Weights of a small class-conditioned spectrogram diffusion model.
Model: log mel input, arch unet, norm groupnorm.
Data: trained on simulated modem signals in the audio band, 78125 training examples, 34.7 epochs.
Rows from block 3, named by matrix and row number. Rows with one number belong to one channel. Each number is 50 + 15 x the weight over its row's rms, rounded and kept within 0 to 99. All counts start at 0. After the name is the row's rms in percent of the matrix's.
# convs0: first 3x3 conv (model.enc.1.1.convs.0.weight, 96x96x3x3), inputs 45-53, a 3x3 kernel for each
# convs1: second 3x3 conv (model.enc.1.1.convs.1.weight, 96x96x3x3, transposed), outputs 45-53, a 3x3 kernel for each
convs0.33 091:54 43 42 42 58 42 23 75 50 76 44 43 65 30 90 61 60 34 65 58 49 32 40 73 43 68 40 48 38 50 32 64 39 57 54 64 69 50 53 23 62 59 56 45 57 69 57 53 60 66 54 54 49 74 83 24 68 49 11 85 46 99 38 60 78 51 40 54 46 41 63 48 60 52 30 50 51 60 56 70 31
convs0.34 110:58 49 45 55 58 39 53 56 56 59 58 48 44 52 31 70 53 53 30 45 69 57 39 35 56 54 25 57 40 47 51 38 46 24 40 58 41 23 69 44 43 64 63 45 56 55 48 46 49 47 53 62 74 39 24 28 93 59 54 69 25 90 28 60 56 34 48 53 56 44 70 36 51 57 79 64 43 54 57 61 61
convs0.35 095:64 54 37 53 69 40 78 69 50 44 53 38 46 58 72 60 48 38 64 65 15 53 52 59 58 41 56 42 53 47 42 45 56 60 80 48 71 73 40 78 69 48 40 50 57 45 23 48 56 48 34 45 38 70 75 21 21 62 14 36 35 29 42 49 39 30 69 51 25 70 50 48 87 60 50 43 80 45 48 54 49
convs0.36 127:52 41 56 52 52 41 53 41 51 49 54 53 61 53 52 56 54 47 54 54 45 56 33 54 63 54 37 49 57 44 47 48 62 56 69 39 19 57 64 29 57 46 55 52 60 57 42 36 61 30 09 64 43 53 15 35 44 32 29 42 24 57 43 56 48 61 61 51 31 47 37 57 29 56 54 56 56 35 58 48 28
convs0.37 098:58 26 60 54 47 48 54 30 54 69 38 65 55 63 35 57 38 39 42 73 58 67 75 42 59 39 72 71 24 54 86 29 65 67 40 59 42 52 47 51 31 55 48 49 47 34 47 58 23 74 82 69 71 31 59 41 54 40 54 46 22 25 52 35 48 42 64 34 56 73 71 70 61 47 46 48 49 56 50 50 42
convs0.38 095:27 40 47 34 19 24 15 23 71 58 27 28 37 59 56 97 24 32 49 63 50 65 43 42 45 36 50 55 42 69 64 69 49 59 41 58 32 52 37 42 41 52 42 52 48 61 58 57 60 62 61 34 73 54 48 39 44 47 57 51 51 17 57 55 79 43 44 64 62 48 63 50 62 50 58 48 79 74 63 36 53
convs0.39 090:55 57 31 48 40 55 66 41 44 49 54 65 68 58 49 45 52 58 51 75 74 51 36 43 23 73 44 04 42 53 90 41 35 06 60 45 56 44 46 87 62 45 34 78 35 57 46 57 27 39 47 38 61 56 58 34 54 58 51 64 58 39 59 33 45 65 66 60 39 55 55 46 71 21 56 59 28 49 53 72 47
convs0.40 098:41 51 50 36 85 35 22 74 47 40 46 54 74 41 43 66 35 44 62 61 61 54 58 39 58 84 42 45 83 48 39 36 62 41 51 43 39 67 50 57 58 28 49 55 55 44 27 39 28 56 56 56 51 37 65 32 71 55 63 56 30 79 27 52 40 67 54 46 62 52 37 44 49 55 60 41 65 53 57 51 57
convs0.41 081:47 56 54 29 60 82 53 33 38 71 61 55 46 77 50 43 59 62 63 50 34 40 43 38 49 48 58 81 31 36 88 64 26 38 55 27 47 32 33 48 48 33 59 57 41 57 39 54 67 69 70 43 39 44 09 47 51 62 48 45 10 50 33 16 49 61 68 52 33 47 35 35 41 33 56 46 80 38 43 42 64
convs0.42 094:60 39 35 83 24 75 47 45 70 63 54 71 26 49 56 29 53 60 47 72 91 59 38 18 36 54 50 37 75 44 32 63 51 58 46 43 70 66 63 53 53 42 48 63 53 69 79 36 56 56 44 61 63 47 78 85 10 96 99 11 73 58 21 37 48 68 40 34 42 63 25 58 51 47 67 60 48 49 67 42 68
convs0.43 100:69 61 46 57 47 29 38 54 60 30 55 28 58 53 26 46 45 57 53 55 54 44 38 59 67 59 59 46 47 54 19 42 45 59 38 48 30 66 47 45 43 50 75 53 31 50 57 79 53 51 65 63 45 89 35 55 51 42 52 59 50 62 22 41 28 56 56 40 60 44 70 59 40 34 40 17 39 74 59 71 50
convs0.44 089:40 54 58 66 52 59 52 56 63 65 59 33 57 59 65 30 19 00 55 74 57 51 81 69 57 47 54 56 57 55 54 46 46 50 53 55 52 53 33 70 53 44 63 59 73 46 64 36 43 64 56 55 48 51 39 43 32 28 06 33 44 46 42 55 50 48 65 41 70 63 60 74 39 50 64 56 56 65 42 45 45
convs0.45 103:42 58 37 72 29 15 34 33 27 38 67 58 49 37 61 50 75 65 44 60 53 32 77 38 43 68 53 66 45 51 35 38 57 51 28 38 54 70 13 48 67 37 54 57 58 72 45 34 31 48 63 60 31 52 84 37 27 32 21 67 67 48 26 20 28 65 48 58 49 20 43 52 60 50 31 48 63 58 79 45 33
convs0.46 092:64 27 43 38 32 47 44 21 49 72 53 58 48 55 62 37 57 64 46 51 66 29 58 49 51 69 47 13 62 66 55 35 31 42 45 30 60 52 55 35 37 37 50 57 53 50 61 45 50 78 56 61 28 57 63 19 17 06 44 99 53 87 35 34 34 58 51 61 63 52 54 43 26 58 59 57 51 56 44 44 63
convs0.47 079:41 26 66 63 64 50 58 61 28 41 41 42 51 34 52 32 52 41 22 26 54 17 43 59 53 39 49 48 43 36 46 53 47 58 50 52 52 58 48 58 43 41 42 38 68 45 34 29 48 32 25 58 60 52 33 29 35 66 28 41 22 58 72 56 58 46 73 43 57 59 22 30 53 66 54 57 40 55 63 19 59
convs0.48 088:15 37 65 44 39 38 37 54 39 58 63 60 47 48 59 73 41 54 62 70 56 43 68 35 36 48 41 86 66 35 40 59 39 46 66 48 51 48 56 58 58 31 59 64 41 48 60 44 35 58 63 41 49 22 89 41 38 54 31 29 25 23 26 42 78 44 74 45 44 76 63 32 52 39 43 45 61 84 73 50 56
convs0.49 133:30 43 73 36 49 63 45 47 34 48 60 53 27 28 91 61 68 09 45 42 42 60 95 44 33 47 36 52 40 61 57 52 34 49 66 19 35 47 32 99 67 62 47 39 51 51 39 59 50 56 38 40 58 65 44 58 29 00 73 71 49 50 14 32 67 52 47 56 61 61 47 44 36 51 41 66 42 27 46 44 65
convs0.50 113:35 60 49 36 52 57 59 34 72 42 48 69 57 46 11 37 33 54 39 46 73 38 66 31 40 68 72 43 60 58 71 48 52 63 74 60 33 68 43 99 66 00 40 47 78 63 59 12 50 69 27 54 52 49 47 42 50 43 18 34 32 06 54 65 48 65 51 46 31 49 44 58 32 68 53 69 65 58 49 71 52
convs0.51 098:44 46 41 53 65 36 54 79 66 49 51 51 86 54 56 77 45 50 36 52 43 24 75 33 26 46 43 59 37 55 24 47 52 43 47 39 40 51 54 43 80 52 35 68 46 22 56 51 38 55 56 56 52 50 85 60 54 99 41 46 93 57 92 42 55 44 18 57 51 31 58 52 40 54 25 44 63 31 42 53 38
convs0.52 102:50 51 35 25 64 52 57 38 40 69 49 44 49 52 61 67 54 31 45 42 37 56 60 29 51 50 48 67 13 54 43 51 39 50 53 55 24 52 63 58 47 51 71 56 35 33 32 38 51 32 52 35 20 52 32 31 53 69 20 42 50 24 41 58 60 38 13 28 56 54 35 51 77 35 60 36 33 38 70 51 39
convs0.53 097:30 82 61 23 56 65 37 45 42 49 39 68 41 24 35 41 50 41 45 49 64 55 66 44 53 64 47 33 47 45 32 46 67 62 48 57 37 57 64 78 41 63 68 60 45 43 64 60 46 46 34 41 56 51 11 27 57 48 12 44 47 72 42 59 49 47 43 72 59 44 49 47 34 61 53 64 44 37 70 55 68
convs0.54 124:39 36 42 46 48 61 52 71 42 62 38 37 27 30 59 79 41 65 62 60 56 45 56 45 36 67 46 47 57 60 48 52 57 48 64 37 58 57 21 94 72 72 47 42 42 61 50 69 45 72 47 31 58 51 50 46 28 14 01 99 49 57 43 62 47 70 19 51 67 42 36 47 30 55 30 74 45 51 36 52 46
convs0.55 118:53 73 35 65 37 69 39 62 56 41 45 58 46 60 62 41 58 77 86 77 60 43 73 51 59 63 50 34 65 47 69 51 18 48 47 72 69 90 52 42 58 44 40 59 64 59 34 65 56 75 30 54 52 27 52 74 49 33 45 67 47 59 39 87 63 43 67 37 41 17 44 64 63 90 41 43 24 27 49 54 49
convs0.56 124:43 43 44 42 43 45 55 68 46 56 17 75 67 46 57 58 52 56 32 60 44 50 59 69 49 54 43 65 80 25 53 46 32 47 35 53 41 53 37 32 50 35 37 38 25 79 82 42 63 41 52 39 58 67 23 56 51 31 58 60 62 61 53 34 45 22 42 63 73 57 61 54 44 62 48 52 70 37 43 33 56
convs0.57 102:42 47 38 28 30 63 75 38 45 43 61 42 55 14 71 84 56 37 54 61 70 43 64 40 27 57 57 72 41 51 52 55 56 68 46 41 35 66 64 24 57 35 56 47 47 46 63 43 61 43 37 39 73 57 51 62 69 97 67 53 40 49 53 53 60 68 48 38 76 68 56 46 62 81 35 38 45 40 81 11 43
convs0.58 096:46 38 40 61 35 40 65 49 26 63 53 46 36 53 59 62 48 49 49 39 57 68 58 54 64 52 50 11 57 43 49 51 55 52 53 61 61 37 44 56 41 83 42 76 58 55 48 56 49 82 54 77 47 41 57 35 36 20 90 54 34 83 52 61 69 46 25 62 79 62 59 54 45 54 46 64 85 45 60 46 44
convs0.59 138:61 67 41 49 58 55 54 54 42 62 36 54 58 60 22 34 58 53 38 86 33 54 54 65 30 44 43 48 63 28 33 63 64 68 47 42 52 47 45 31 24 41 59 47 23 73 71 53 50 61 42 52 61 75 20 75 46 39 53 50 64 49 25 35 61 30 94 55 40 22 50 70 50 77 36 26 57 44 50 46 56
convs0.60 083:36 32 52 26 34 54 59 26 79 51 47 38 54 51 52 63 45 48 47 53 42 80 75 83 86 84 45 50 47 52 53 38 28 53 56 45 66 51 42 26 50 63 44 48 45 52 66 65 57 60 51 27 73 38 67 19 54 75 51 38 42 44 59 69 50 37 42 29 48 49 57 41 32 35 57 46 48 42 39 34 54
convs0.61 092:38 88 47 46 82 62 44 66 62 40 73 40 54 78 47 43 54 68 32 37 47 49 61 25 17 16 35 72 58 36 66 54 36 28 42 60 35 35 50 68 57 34 41 61 65 60 65 55 62 74 37 24 64 75 54 35 41 50 47 41 49 00 94 36 60 39 63 53 55 61 30 23 56 07 46 45 63 75 51 67 46
convs0.62 089:34 37 34 58 48 77 29 46 51 61 45 39 59 39 33 50 77 47 77 74 58 47 30 45 51 33 36 38 55 47 38 69 35 39 33 80 44 68 81 49 53 69 52 24 37 56 61 36 48 69 72 27 75 53 20 61 64 49 49 53 62 39 29 52 61 42 43 44 55 53 40 59 61 64 63 59 46 51 42 54 44
convs0.63 090:57 40 70 56 59 72 37 41 54 70 52 31 57 54 52 74 54 61 24 60 53 82 56 20 18 75 53 57 41 44 44 45 50 64 37 68 50 43 41 65 56 76 46 68 31 60 57 48 63 91 42 44 67 41 38 50 70 71 43 59 49 50 37 24 20 70 18 65 60 35 35 56 34 48 51 65 53 58 51 50 42
convs0.64 085:33 32 62 36 21 13 46 39 49 44 40 29 61 58 54 44 57 28 56 24 59 32 51 45 39 59 24 56 52 52 54 59 65 62 73 38 39 47 49 66 69 78 55 74 50 50 50 37 59 58 62 47 48 52 60 08 83 56 39 33 79 21 53 31 45 50 36 54 65 46 56 38 47 70 38 48 18 40 37 41 55
convs0.65 089:54 53 67 62 41 67 63 50 50 34 53 58 31 40 15 70 41 49 58 34 43 74 53 39 53 60 34 68 49 41 63 51 28 44 59 64 60 44 55 46 62 70 37 65 46 45 55 52 40 43 40 53 34 70 12 23 70 30 92 31 75 74 29 55 56 37 62 43 69 39 42 61 51 71 60 64 57 48 38 79 23
convs0.66 087:62 57 52 52 43 58 18 58 73 55 39 51 49 48 74 53 57 26 30 30 67 53 85 64 56 46 50 55 39 43 47 51 52 60 34 54 65 44 15 65 61 51 48 53 35 71 44 42 52 41 47 69 48 71 43 26 33 67 67 47 42 78 41 45 37 48 55 39 60 50 42 62 74 40 40 58 55 41 69 31 48
convs0.67 088:39 48 47 54 68 35 38 49 39 44 41 75 19 80 49 49 60 51 59 39 69 51 44 39 65 81 54 34 46 37 73 61 47 20 55 39 75 69 69 56 47 37 65 55 37 48 17 57 47 40 45 66 44 47 39 62 32 22 42 49 57 34 41 03 47 56 38 22 46 53 45 33 68 36 31 24 64 72 29 52 45
convs0.68 118:38 44 47 68 56 43 68 54 43 44 49 41 71 76 80 47 61 32 61 49 34 30 60 68 49 57 48 56 39 70 63 49 64 37 52 35 62 84 36 21 63 58 36 39 78 52 52 26 61 66 47 52 63 49 42 83 14 56 03 71 68 29 63 45 64 69 80 55 44 54 39 58 80 60 46 48 73 67 51 47 63
convs0.69 066:80 00 29 66 25 39 66 44 19 47 43 66 56 60 25 37 45 39 42 55 69 64 46 43 49 13 39 63 66 35 52 19 68 26 27 48 59 58 27 41 24 46 40 17 60 48 61 55 65 41 39 49 57 46 70 63 53 44 53 33 47 59 28 68 38 66 62 46 40 47 64 37 50 63 47 67 70 92 45 61 55
convs0.70 107:45 34 56 36 34 42 45 43 50 38 52 61 47 66 61 49 45 44 36 56 47 46 55 54 52 41 39 52 54 49 63 48 45 45 40 50 66 49 48 44 45 34 28 52 49 52 46 49 50 43 44 45 54 61 58 73 71 78 99 29 55 73 41 47 53 43 31 43 29 46 54 59 54 65 58 40 42 46 39 56 70
convs0.71 081:47 49 53 40 45 26 36 19 77 58 66 65 47 84 48 48 64 69 58 44 56 46 49 65 46 56 73 33 84 63 61 56 58 66 48 38 55 52 66 61 57 51 44 48 47 28 46 58 53 56 62 58 61 53 68 19 48 42 32 85 46 67 39 55 48 65 46 37 17 45 53 38 38 56 74 49 48 43 59 40 65
convs0.72 103:40 67 46 59 47 36 51 47 54 59 40 60 45 58 32 28 69 54 34 40 49 46 45 26 45 48 55 53 44 51 63 48 35 74 49 67 85 59 18 61 43 52 50 19 44 45 47 48 50 64 45 41 32 40 54 36 46 70 69 43 49 22 61 59 49 29 29 30 54 54 62 39 66 90 44 75 48 03 70 57 56
convs0.73 114:47 50 63 52 37 41 44 52 59 60 41 31 59 62 31 30 43 61 26 46 30 53 60 49 49 37 36 46 59 48 41 46 40 47 53 52 25 57 38 68 53 71 71 55 39 38 59 59 46 40 57 49 26 82 64 34 73 78 37 34 41 53 51 63 56 40 57 54 59 51 53 60 49 47 54 59 41 44 48 55 44
convs0.74 100:43 47 33 67 53 36 40 58 49 48 66 65 60 56 50 54 54 55 51 54 37 35 38 70 68 60 67 74 57 34 25 52 62 46 82 32 67 53 41 38 56 68 29 57 41 54 58 31 43 50 39 59 67 33 49 10 40 57 36 64 51 49 38 37 49 34 44 57 79 54 38 50 58 55 37 45 51 54 48 57 54
convs1.33 100:58 40 69 68 39 48 50 76 43 51 31 54 30 64 68 53 64 39 57 60 42 23 73 75 52 70 72 51 49 33 39 47 52 39 51 44 59 45 53 26 72 73 65 65 43 38 44 45 51 47 32 45 61 48 44 00 61 07 95 40 22 73 11 50 46 47 34 49 64 60 33 23 63 31 48 36 44 53 84 18 24
convs1.34 111:32 50 58 77 23 35 76 51 48 49 47 29 67 41 30 45 40 46 46 46 57 82 64 42 29 54 67 62 70 58 66 50 67 53 41 42 59 59 66 27 60 56 20 65 51 67 40 55 54 70 29 68 46 49 54 25 49 07 84 21 25 89 57 69 39 51 52 57 68 92 68 24 23 59 56 56 43 23 27 43 28
convs1.35 102:69 38 23 53 45 31 16 43 28 36 49 08 50 56 44 30 48 49 52 46 56 32 79 43 66 25 29 63 53 51 44 60 51 49 60 52 49 63 36 31 49 82 58 60 67 50 56 53 75 69 82 51 51 61 45 50 51 48 70 24 60 87 85 56 44 52 39 38 42 77 50 54 35 40 50 24 46 61 63 54 27
convs1.36 128:52 47 49 58 46 46 40 45 54 33 59 40 61 52 49 50 59 49 71 68 21 32 73 81 44 41 45 53 32 57 37 40 44 49 53 50 53 56 62 48 42 58 36 52 75 34 31 65 57 60 42 44 47 50 40 52 57 45 66 57 34 63 59 40 54 59 63 40 23 42 35 53 53 64 38 30 48 55 52 37 59
convs1.37 091:39 58 59 25 57 45 61 55 55 64 70 57 35 29 40 29 50 60 40 61 40 75 31 44 33 39 41 28 58 35 40 68 36 38 47 46 72 55 58 54 69 18 41 44 20 62 36 37 22 38 54 43 49 63 45 65 59 61 50 62 71 51 57 30 29 31 65 66 40 62 48 64 48 67 09 61 35 39 57 51 68
convs1.38 109:50 60 39 62 63 48 48 54 52 83 50 28 36 37 38 60 53 36 68 72 61 32 38 29 54 47 43 58 42 34 46 41 60 55 49 43 57 57 49 55 45 61 60 48 49 53 31 51 39 43 47 55 39 40 53 45 57 48 40 56 50 45 55 57 52 55 52 55 63 57 52 42 73 71 71 26 28 51 48 49 50
convs1.39 089:59 74 45 67 32 47 36 58 37 35 19 69 55 28 43 43 32 44 56 54 45 59 78 46 53 69 58 27 56 91 41 62 33 69 37 46 62 36 46 46 52 25 38 75 47 55 32 47 44 74 52 28 58 46 40 61 43 35 51 40 35 16 42 59 62 81 70 37 28 37 64 71 58 24 67 58 47 59 44 62 54
convs1.40 101:48 32 50 60 36 33 57 56 54 51 85 38 64 72 47 38 36 59 49 62 41 44 39 65 49 43 55 61 44 67 68 65 56 47 57 42 48 71 36 69 84 51 18 83 32 67 34 41 60 25 18 45 51 38 31 73 48 62 71 24 62 35 58 35 44 59 58 49 28 48 38 62 55 50 18 59 61 43 18 57 35
convs1.41 085:30 56 64 31 55 64 66 58 18 58 40 62 60 36 62 35 48 39 33 55 66 57 53 45 67 27 42 68 69 48 62 55 42 76 51 46 89 28 35 35 40 54 31 66 63 45 44 52 13 45 41 40 47 43 53 57 57 42 39 28 53 46 82 46 40 46 30 43 25 13 56 46 56 52 20 65 28 53 46 76 41
convs1.42 090:47 63 16 68 65 10 64 56 56 25 35 52 28 13 79 35 19 47 74 53 45 68 59 57 40 46 35 47 25 74 57 25 66 34 54 87 51 28 70 47 61 60 26 21 67 30 74 74 51 47 72 49 42 52 76 16 30 44 00 24 59 19 00 54 60 51 54 46 80 36 60 67 63 52 33 46 63 44 43 42 25
convs1.43 090:57 66 31 46 53 43 44 30 37 46 73 40 59 36 38 72 41 75 84 54 47 33 57 37 51 46 77 36 38 44 44 38 64 37 58 60 83 37 10 33 40 50 36 68 50 31 30 32 51 60 39 37 34 61 51 42 62 41 44 43 62 57 36 63 58 41 67 80 43 50 61 78 66 74 47 31 73 60 56 53 62
convs1.44 111:48 56 56 86 64 67 59 65 57 72 56 50 03 39 85 47 33 46 64 60 54 36 67 55 41 40 17 29 35 33 29 51 40 29 42 45 55 36 75 28 15 18 36 39 53 31 51 68 51 44 61 42 40 64 54 56 52 51 41 53 57 36 24 27 35 34 27 39 42 45 36 54 48 39 42 39 62 64 28 58 34
convs1.45 084:53 37 47 37 57 45 29 38 53 76 39 25 54 69 65 53 61 53 46 61 62 41 53 78 38 57 53 53 85 45 44 59 61 43 50 57 44 65 36 77 54 22 85 45 34 24 71 46 54 15 56 60 48 39 40 30 26 40 38 63 63 61 43 45 45 44 46 56 58 49 75 32 60 50 49 28 53 40 82 35 74
convs1.46 083:39 62 51 53 57 60 42 25 33 38 49 51 40 51 54 57 23 59 49 41 63 66 34 38 81 57 41 53 58 55 53 43 36 34 56 70 45 62 37 51 30 37 51 66 43 36 76 63 10 56 45 65 58 39 52 14 52 01 47 76 59 46 39 55 49 58 60 62 56 52 72 84 74 52 24 33 38 73 58 29 41
convs1.47 075:48 49 50 72 36 53 17 70 72 64 33 70 38 63 42 50 42 56 58 59 47 34 54 56 43 78 58 51 82 46 71 47 57 50 59 64 31 81 31 68 35 54 40 58 50 57 35 63 78 51 69 58 67 75 38 58 61 22 85 40 66 56 40 43 77 60 22 85 58 86 64 80 66 66 36 45 24 98 71 61 33
convs1.48 092:40 48 44 61 63 48 54 54 55 49 37 33 36 35 83 38 37 33 44 46 58 47 43 62 48 45 46 52 47 46 43 39 65 80 32 27 80 41 29 54 31 42 22 68 53 46 61 54 51 47 56 51 37 36 60 68 41 47 66 32 64 44 22 43 63 14 59 56 46 58 12 90 72 57 07 53 54 46 52 54 65
convs1.49 109:37 55 45 43 33 30 43 26 58 65 41 07 27 44 73 45 32 42 36 46 34 11 33 38 56 43 80 68 68 65 45 53 63 32 74 21 16 32 02 86 74 44 41 60 59 58 68 38 44 30 30 52 51 70 61 68 44 44 60 66 62 74 56 19 17 18 52 59 58 68 54 76 33 47 19 61 82 56 53 30 57
convs1.50 118:58 42 50 32 50 62 31 47 42 47 64 49 36 51 51 74 44 62 43 61 60 61 55 61 40 68 69 49 32 55 69 43 33 57 57 63 19 45 94 99 29 00 47 49 62 65 40 53 60 40 53 50 52 39 58 33 44 73 61 85 70 27 73 44 51 74 59 37 65 45 55 47 55 58 38 52 33 25 28 64 63
convs1.51 129:47 41 46 48 24 35 38 56 61 41 26 29 38 27 24 42 32 53 50 37 52 64 34 60 74 56 60 49 49 66 46 48 55 43 41 48 58 53 39 72 70 52 35 37 45 57 67 45 55 58 49 40 50 62 25 50 54 78 35 00 33 42 06 52 49 30 58 71 43 56 51 47 44 36 21 56 32 50 55 55 40
convs1.52 109:46 57 40 36 39 34 52 22 43 93 49 21 25 59 59 63 43 31 41 52 48 56 59 38 49 61 57 39 70 55 68 46 54 46 68 47 67 45 46 61 61 43 59 57 86 42 62 47 60 39 33 74 62 36 54 62 53 49 69 54 36 42 62 62 57 49 44 64 86 53 46 49 71 51 44 78 60 44 38 73 16
convs1.53 109:55 44 44 40 47 67 30 37 48 65 64 60 71 69 36 39 45 35 66 60 69 09 17 22 50 62 70 64 49 64 57 49 64 28 45 38 47 19 42 59 34 45 59 69 66 46 51 50 42 18 30 56 57 52 57 57 74 57 55 40 62 39 55 44 24 41 20 37 49 64 69 73 68 48 56 57 62 48 36 73 64
convs1.54 104:51 36 47 21 38 38 73 68 68 59 62 49 48 51 66 96 58 35 55 44 50 40 57 49 56 65 10 56 30 43 47 46 54 51 56 51 41 47 47 70 47 55 49 34 64 64 53 30 45 53 57 32 34 43 60 70 63 45 13 50 41 58 41 60 42 82 44 37 55 28 28 34 67 51 77 66 42 34 30 47 52
convs1.55 094:36 49 54 62 37 34 63 49 29 65 29 67 55 42 52 53 51 44 65 25 31 62 28 55 19 49 54 34 62 50 49 30 42 41 37 58 52 59 35 31 46 31 43 32 53 54 29 60 57 40 29 63 63 47 52 54 47 33 30 34 55 08 10 57 36 54 22 34 03 54 17 18 55 39 53 34 39 63 60 51 34
convs1.56 105:85 39 39 47 42 58 29 53 40 45 54 44 47 48 35 37 53 82 51 42 44 37 44 51 20 41 28 57 62 30 38 68 76 50 58 45 68 13 70 76 46 54 53 54 46 50 54 69 33 72 24 71 33 52 64 57 45 43 55 69 68 48 68 38 23 28 37 24 50 49 37 68 11 43 36 76 37 29 41 47 42
convs1.57 097:51 53 43 42 68 45 50 49 46 61 62 31 30 81 57 44 51 72 42 48 54 35 35 41 29 37 42 30 54 32 49 48 54 50 32 42 58 56 50 60 50 57 52 43 72 47 55 61 71 63 37 36 55 55 57 28 43 62 55 55 57 54 38 65 39 62 49 50 48 37 40 28 39 83 17 58 47 65 60 37 43
convs1.58 088:67 50 26 85 21 41 73 28 32 77 54 41 65 50 69 62 62 55 57 39 40 34 47 56 53 47 44 31 46 53 36 34 53 32 42 74 13 27 62 13 60 64 61 55 38 53 52 36 44 38 07 32 34 57 72 65 51 81 46 44 50 38 58 28 36 26 09 30 71 53 55 29 36 30 39 59 11 44 38 40 30
convs1.59 107:62 54 48 50 50 11 37 30 54 37 51 65 75 44 33 55 58 57 48 62 64 38 52 31 61 50 68 65 49 30 47 69 67 48 62 52 40 46 53 37 42 40 61 64 73 33 19 15 67 45 80 24 39 38 38 57 54 43 60 58 57 41 52 47 39 65 42 47 23 34 42 79 57 70 71 23 54 29 31 35 55
convs1.60 082:32 73 22 55 49 41 57 60 75 72 43 42 44 35 42 28 51 31 54 24 56 66 65 36 56 44 33 58 71 37 66 65 43 58 49 59 57 42 49 49 60 81 52 70 56 74 48 73 62 44 15 49 58 52 65 43 66 53 60 50 51 60 57 60 46 52 52 45 74 62 40 44 69 53 45 54 78 35 47 66 44
convs1.61 100:62 49 51 37 28 40 43 20 49 47 16 47 36 22 93 61 47 71 28 40 62 25 52 40 44 51 44 32 55 60 47 45 24 59 48 47 31 46 52 42 54 42 61 74 52 53 50 30 50 48 39 56 32 54 24 67 40 12 62 42 33 52 19 54 74 46 77 45 38 58 32 57 13 25 59 56 54 68 50 52 54
convs1.62 083:39 50 60 49 49 52 71 50 50 56 61 48 55 64 53 71 37 43 48 49 67 46 66 44 62 18 57 36 41 81 65 47 73 45 63 77 77 77 57 48 66 24 39 67 56 49 29 57 36 62 50 59 45 48 80 29 15 43 45 60 39 48 64 57 56 39 44 71 60 58 44 22 36 46 44 28 56 50 47 47 47
convs1.63 084:45 72 49 26 41 63 58 56 55 47 59 34 50 48 47 57 65 31 56 30 69 74 65 59 24 54 76 03 67 30 60 40 72 69 49 42 84 51 58 48 75 45 56 60 71 75 63 61 66 34 46 43 53 58 79 66 36 49 57 36 65 73 47 40 71 53 70 21 83 43 59 57 42 47 56 43 67 00 27 62 60
convs1.64 105:55 68 21 56 58 76 35 49 44 50 42 67 17 40 58 69 76 46 52 41 51 29 52 43 28 38 52 35 22 41 36 54 45 56 60 47 41 49 38 27 41 53 50 40 46 61 68 67 41 68 49 40 69 34 65 55 59 52 56 37 74 16 62 58 40 47 46 28 40 58 45 46 31 41 66 69 27 34 68 38 41
convs1.65 109:51 27 28 30 50 51 39 44 48 18 18 25 72 57 79 55 46 59 47 34 71 39 69 40 37 33 29 42 52 60 46 41 58 61 55 61 44 72 47 26 49 68 51 62 37 39 48 55 56 50 34 65 71 39 70 99 29 30 28 64 74 42 62 75 61 51 45 65 28 66 52 39 67 27 52 46 35 70 41 55 63
convs1.66 094:36 61 56 71 41 38 56 49 44 60 49 53 54 54 56 37 56 42 51 52 39 49 47 52 58 80 47 53 46 30 36 55 51 40 57 30 64 46 46 44 67 48 78 81 46 50 41 35 39 45 59 46 58 74 74 54 62 59 54 53 63 73 42 54 54 46 45 66 50 59 53 55 38 75 35 57 65 47 68 76 53
convs1.67 085:51 96 40 51 40 50 61 38 34 49 31 41 31 44 83 44 79 62 46 37 54 63 53 64 23 52 35 50 32 63 39 49 39 48 50 38 17 66 36 58 58 50 70 53 45 62 49 44 37 65 36 64 66 52 53 66 12 39 41 86 43 24 24 61 49 42 47 76 33 68 61 84 39 53 54 40 37 88 38 44 36
convs1.68 112:57 43 25 76 64 40 25 36 91 62 49 43 34 44 57 78 37 35 72 43 27 48 89 88 54 42 38 49 39 41 54 48 49 46 46 45 34 56 69 39 63 74 84 18 29 69 72 58 50 49 45 41 39 86 40 80 25 61 70 54 43 40 58 47 55 54 52 57 47 36 41 61 49 30 31 31 61 55 56 46 43
convs1.69 079:45 35 38 48 66 45 72 43 49 57 24 44 54 48 58 46 57 35 39 37 66 78 18 57 71 54 42 57 70 60 62 76 39 56 67 62 57 46 62 58 84 49 72 18 55 42 53 21 60 44 52 44 47 77 59 59 37 30 44 53 32 49 41 47 29 34 53 56 34 37 52 47 61 61 36 59 45 65 53 53 59
convs1.70 122:45 46 61 38 39 49 24 40 52 21 29 84 53 29 43 46 44 19 64 66 40 61 57 58 54 32 52 56 39 47 41 33 36 62 42 67 38 01 62 51 27 42 55 57 43 58 25 59 42 44 38 24 33 43 54 04 60 50 13 34 43 89 87 48 26 60 41 35 66 56 62 71 49 36 68 55 46 36 57 40 43
convs1.71 075:37 81 61 70 51 64 37 44 49 29 56 50 56 25 39 46 49 43 56 38 77 57 26 56 45 62 62 80 76 26 61 29 44 65 51 52 56 63 71 64 46 38 60 53 48 46 46 73 50 54 44 31 57 66 67 24 57 58 68 45 52 65 71 50 39 62 68 76 68 51 43 49 23 68 50 69 41 40 29 55 53
convs1.72 111:47 41 67 49 46 12 50 55 47 42 50 96 47 46 06 40 62 56 59 38 44 67 39 25 33 57 34 36 51 37 48 32 47 61 39 58 44 56 54 58 55 45 66 33 22 67 40 53 53 34 66 56 46 63 37 56 63 38 46 65 50 47 55 46 46 47 36 66 61 79 53 48 55 55 61 86 51 15 47 25 52
convs1.73 104:30 36 48 31 41 67 30 31 35 51 68 53 55 60 60 39 57 47 43 41 31 33 46 37 34 48 53 39 66 62 75 58 46 58 37 56 62 31 34 41 43 46 55 62 57 45 49 59 66 62 49 57 44 53 39 30 37 42 38 35 56 42 65 28 54 57 33 18 28 56 42 36 52 49 42 26 43 42 35 26 49
convs1.74 103:51 70 35 52 65 36 38 79 59 53 43 61 50 65 48 52 43 50 46 61 41 26 41 52 57 50 38 70 33 52 59 44 49 49 34 44 42 27 44 18 52 52 99 38 41 52 36 38 51 64 47 52 49 52 53 31 64 29 28 56 56 67 42 48 47 38 22 38 45 71 53 34 68 49 61 32 34 60 73 34 37